From a checkpoint of a small image embedding model.
Model: 29.4M parameters, 64-pixel images, arch vit, norm layernorm, activation gelu, moe top_k, num experts 16, patch size [8, 8], layers 12, width 384.
Training: soap at rate 0.0018, batches of 64, held-out accuracy 82%.
Data: trained on single toy objects rendered from many sides on busy backdrops, 203450 training examples, 3.2 epochs.
Rows from block 4 of a small image embedding model, named by matrix and row number. Rows with one number belong to one neuron. Each number is 128 + 32 x the weight over its row's rms, rounded and kept within 0 to 255. All counts start at 0. Numbers have three digits each.
After each neuron's rows are labels from the 100 images, of 14976, where the neuron reaches its highest value: "patch colour" is the nearest of a few named colours to the mean colour under the peak; "top examples" is what is common among them. Only what is clearly more common there than usual is listed. The data: single toy objects rendered from many sides on busy backdrops.
# fc1: MLP up (model.blocks.4.mlp.fc1.weight, 1536x384), inputs 0-76
# fc2: MLP down (model.blocks.4.mlp.fc2.weight, 384x1536, transposed), outputs 0-76

fc1.320:099084128086135102015137141137116114097155166146114138089122168124170119157075106126127106120144097110155155144094147144098095147118170149131171112129201146130143154140132118146154129160139084135096113077082132120136183124079117090
fc2.320:144164127123142130115151120129150133141109084068109117067116149129162129163192118133142113153098132117147118121116105146156094109124135147118118081145128131167119094177119156093135116189177164089173105115127130179091122110119138106
patch colour: brown; black
top examples: glossy

fc1.113:090118134172104129105042177167140110137144060151112071134119106092110122121141141109171127179144151113109127142106143181149106226130131154151144095104164116169135087160138118115073089152098092157123170068159106182167098132073130145
fc2.113:089115143062112115192094115081134117105104185127136115147108187126103146161119144145180128131142149134138075210160123117102145086128147170112158162162151145113129112109117111118136120116133133178171167102143164136111130105100090143
patch colour: brown
top examples: glossy

fc1.523:064127085134134065119149114149116172057158107112118090091149115109096060095134148150099186148145143117065121112194089128142089098112090172134103080081134108138112099174100071098087135157151120143131068098181135106119069163138070126
fc2.523:174181163080114102095076160059117143124145118102169185139074064139167117062151148099149126126112096148118154129085123115107112199116125126115119114097119142137135154143119125165093122147129141137071165156175185114179141102100153131
patch colour: black
top examples: matte

fc1.616:191163058150183045058130111170141104096129128132133113120118120126149066094182154131105160180140097080068114128064137160119142140115087104123128101106107092135133125150155105159106133146184133067071107147145130127124062118141048172
fc2.616:119159172097151138127074130111118121126165114158151186137123106141131134147105141076075154124121121129139161120095107175152153147150153097122082103146104074096151144111097089174117168131120127193106112151130192108146135091124113150
patch colour: black
top examples: matte

fc1.739:156094125088156159120152133073155082129178090131130118123093160131130098092078089093159109128137081093081153151101138194175140081106136113152099163137040107110173179143101126163188149087137109114137125090132142141118109122126105131
fc2.739:116127177160169128105075076112107122108064159181076090134123108204161108144150119147094166081140176159170119119103130095114099117188148239066179093125090117108102147093100174136144082140142122111129119134087127141121156156170134157
patch colour: brown
top examples: glossy

fc1.232:137168150048171162036083085094098085133152114116126201103121101131136112136106149079156094122116104163162115140080141103161133061115121176168140146145162129079155158128148124144100096116169114114086119122111145135067180143101123181
fc2.232:194091101204100115128134095198090098065187176148105084136178115147113162175102151105134159103173133162097134144152121138107109093153109131133148135114095189139136084081177131085169127097095104165114058175177116131126153133180148120
patch colour: brown
top examples: metallic

fc1.13:171124103140152142097103134092135127167081066131174177099139096100075103121092177077117076117127094113137097099121120119114139193124099138197104135095181097106128101213102108131113104158150169151215134108112060098091114071146109138
fc2.13:098103149129120097089074119163100089111118146143101088148110111129127076068125157133119127106158180171088131108090134111130144075100115122161067082117092119142182124102137149123154095105128145100121095118111189096132119216120160187
patch colour: brown; black
top examples: matte

fc1.765:099113169152128151067156130181065117124108102145207127104111164085178118136143103109125176150118127091190110138155110145128075116126155109169136064156110151158101147190162119111153082168167130135127115096121144091072147114110066176
fc2.765:111140164072132085129135107195158091176149071150099140121105189109169113109113126163179114177084126100129111150143162102130126166068136115152138106125149185154141181208166120127167138147106162158102149083133149120115125127087141160
patch colour: brown
top examples: glossy

fc1.612:122118064096147129144121137158127102033140081113152093120068141114123112117131184191171106178129111109143141131176127138198059138112156103103167102066126093162183064190057171109103162092187097126114155120134120192114132150157081117
fc2.612:135145208100098132125084162124107169130123112104155152139129120080133093220170115149115156166119158172188154165121165110119138123147200108101130102110129152118149149186152117161084089166091144138175103124100116108165168171084117135
patch colour: black
top examples: matte

fc1.362:100161117183149100104155124150062135086121159166097108063126149088097054112151143146116153190126099106047112149119132163201082125131122123082062106107075141105154108127067075146102133151192123097103123131150156116109070145162075117
fc2.362:146139170099137094085060124114161146116157094082150176144073099120185135088155113075097107149120072174113133122086090154123116208110159103116093096115107106164174166151127123174090111118129130136081195131174161087143122120119133122
patch colour: black
top examples: matte

fc1.391:093107134118102097136094139145079113117139102119176149156156146083139175156068114097130129148135158118157143104151147094132069146124086128123101149128095129117118153105092073091157102178139087164149094130116127179078141081146075093
fc2.391:124178092138109136109146088119103147094138149092140119156141125088167145154111122158092141107082097150159152122194121126082092092178119100123057109144148164092143125185112125180138131105116155165100136151092088073084096156063149091
patch colour: black
top examples: from below; red

fc1.508:133085199112140156118102051151105144099113079125087141141115129098166090110125152163172091095109147147099145116114146113139097127162102174189165122120202134176144211200151158074126125153126140136109126081197149152124092123122123085
fc2.508:135145158089084127172134103149135120188109125063157159104068155155140124162087054109110138126093134098152120152094161111120172132071160127144118098118094102197201190186139129144096080110130176087106139055151137107120120117136141212
patch colour: brown
top examples: glossy

fc1.33:132140115133148104096118139154095014106100133119055152137108156154124104123078115068129135149112095134161073119166128186146140128134126141108138070121154173095110145158124075101150127125143139147163064144138176140158103123176128099
fc2.33:114126160132147203148135098102159134165087088136097137086140110127144088059155155147119101195127130134074070125134156090138140141146195080168078087097112162104153126075122142146119154124088201127108146099122143119173196154098142179
patch colour: brown
top examples: matte

fc1.668:096169151100168137159120141134119106118112095132137129136165126119143102119150051091121132123160141176123122192134136168123119121128114128053134102144135154050143157126136170160121096115103106144118156140131088090113130189105166095
fc2.668:136096043121171210175101162182101151176154091177129097094143146133136145107163090147103135141111128153105111100143115096104067085160098100209082046125136133134128146170201226106145154100133131176132100119105208071101099149164171122
patch colour: brown
top examples: metallic

fc1.160:081131124070126133148164115088126175081151116113098171078140173109123091111124126090204121157108121126116140152202145092193068135129104139112148139105138120194121144047089143086117133112161160133134117110091107095063067118107081140
fc2.160:124083074153095104119091128142127099174053116181150126128129101203124097146140129147128183138127125197155178140040069116110179111176177184101166134187136182164177091158115115148130049162119095163115160189152073121142100128098074180
patch colour: black
top examples: glossy

fc1.250:151186194185099136124163113105108147153142194111091157075152130050102092145142122144084156133144128155131083115114128143151158124099057128125113125137146143156126151143107159151107071102104177130100072131137128125120183110153121059
fc2.250:152146163064157036119058133131184160063152060085108150123107156148134099110118121128136152107151097141111097122120169104145116143144118128111150114112145076175114126077182144185107182114100092131134145104187178142155094144126107136
patch colour: brown
top examples: metallic

fc1.731:124083074137131126098132092109104046138083125109129097140081117134129120165140141121186114112079161175186135142137106120131151160110138150112144102144194118106192137126146064128189164150154176189128146136125084142122163150073148138
fc2.731:119106166130097117157125133121147169186129119098073110130074161122115088094145125130119134135127065130127077134148126114125175132120124131143126094083079120113079127095117135148153111123111172088057146114112157108135136143133110172
patch colour: brown
top examples: matte; brown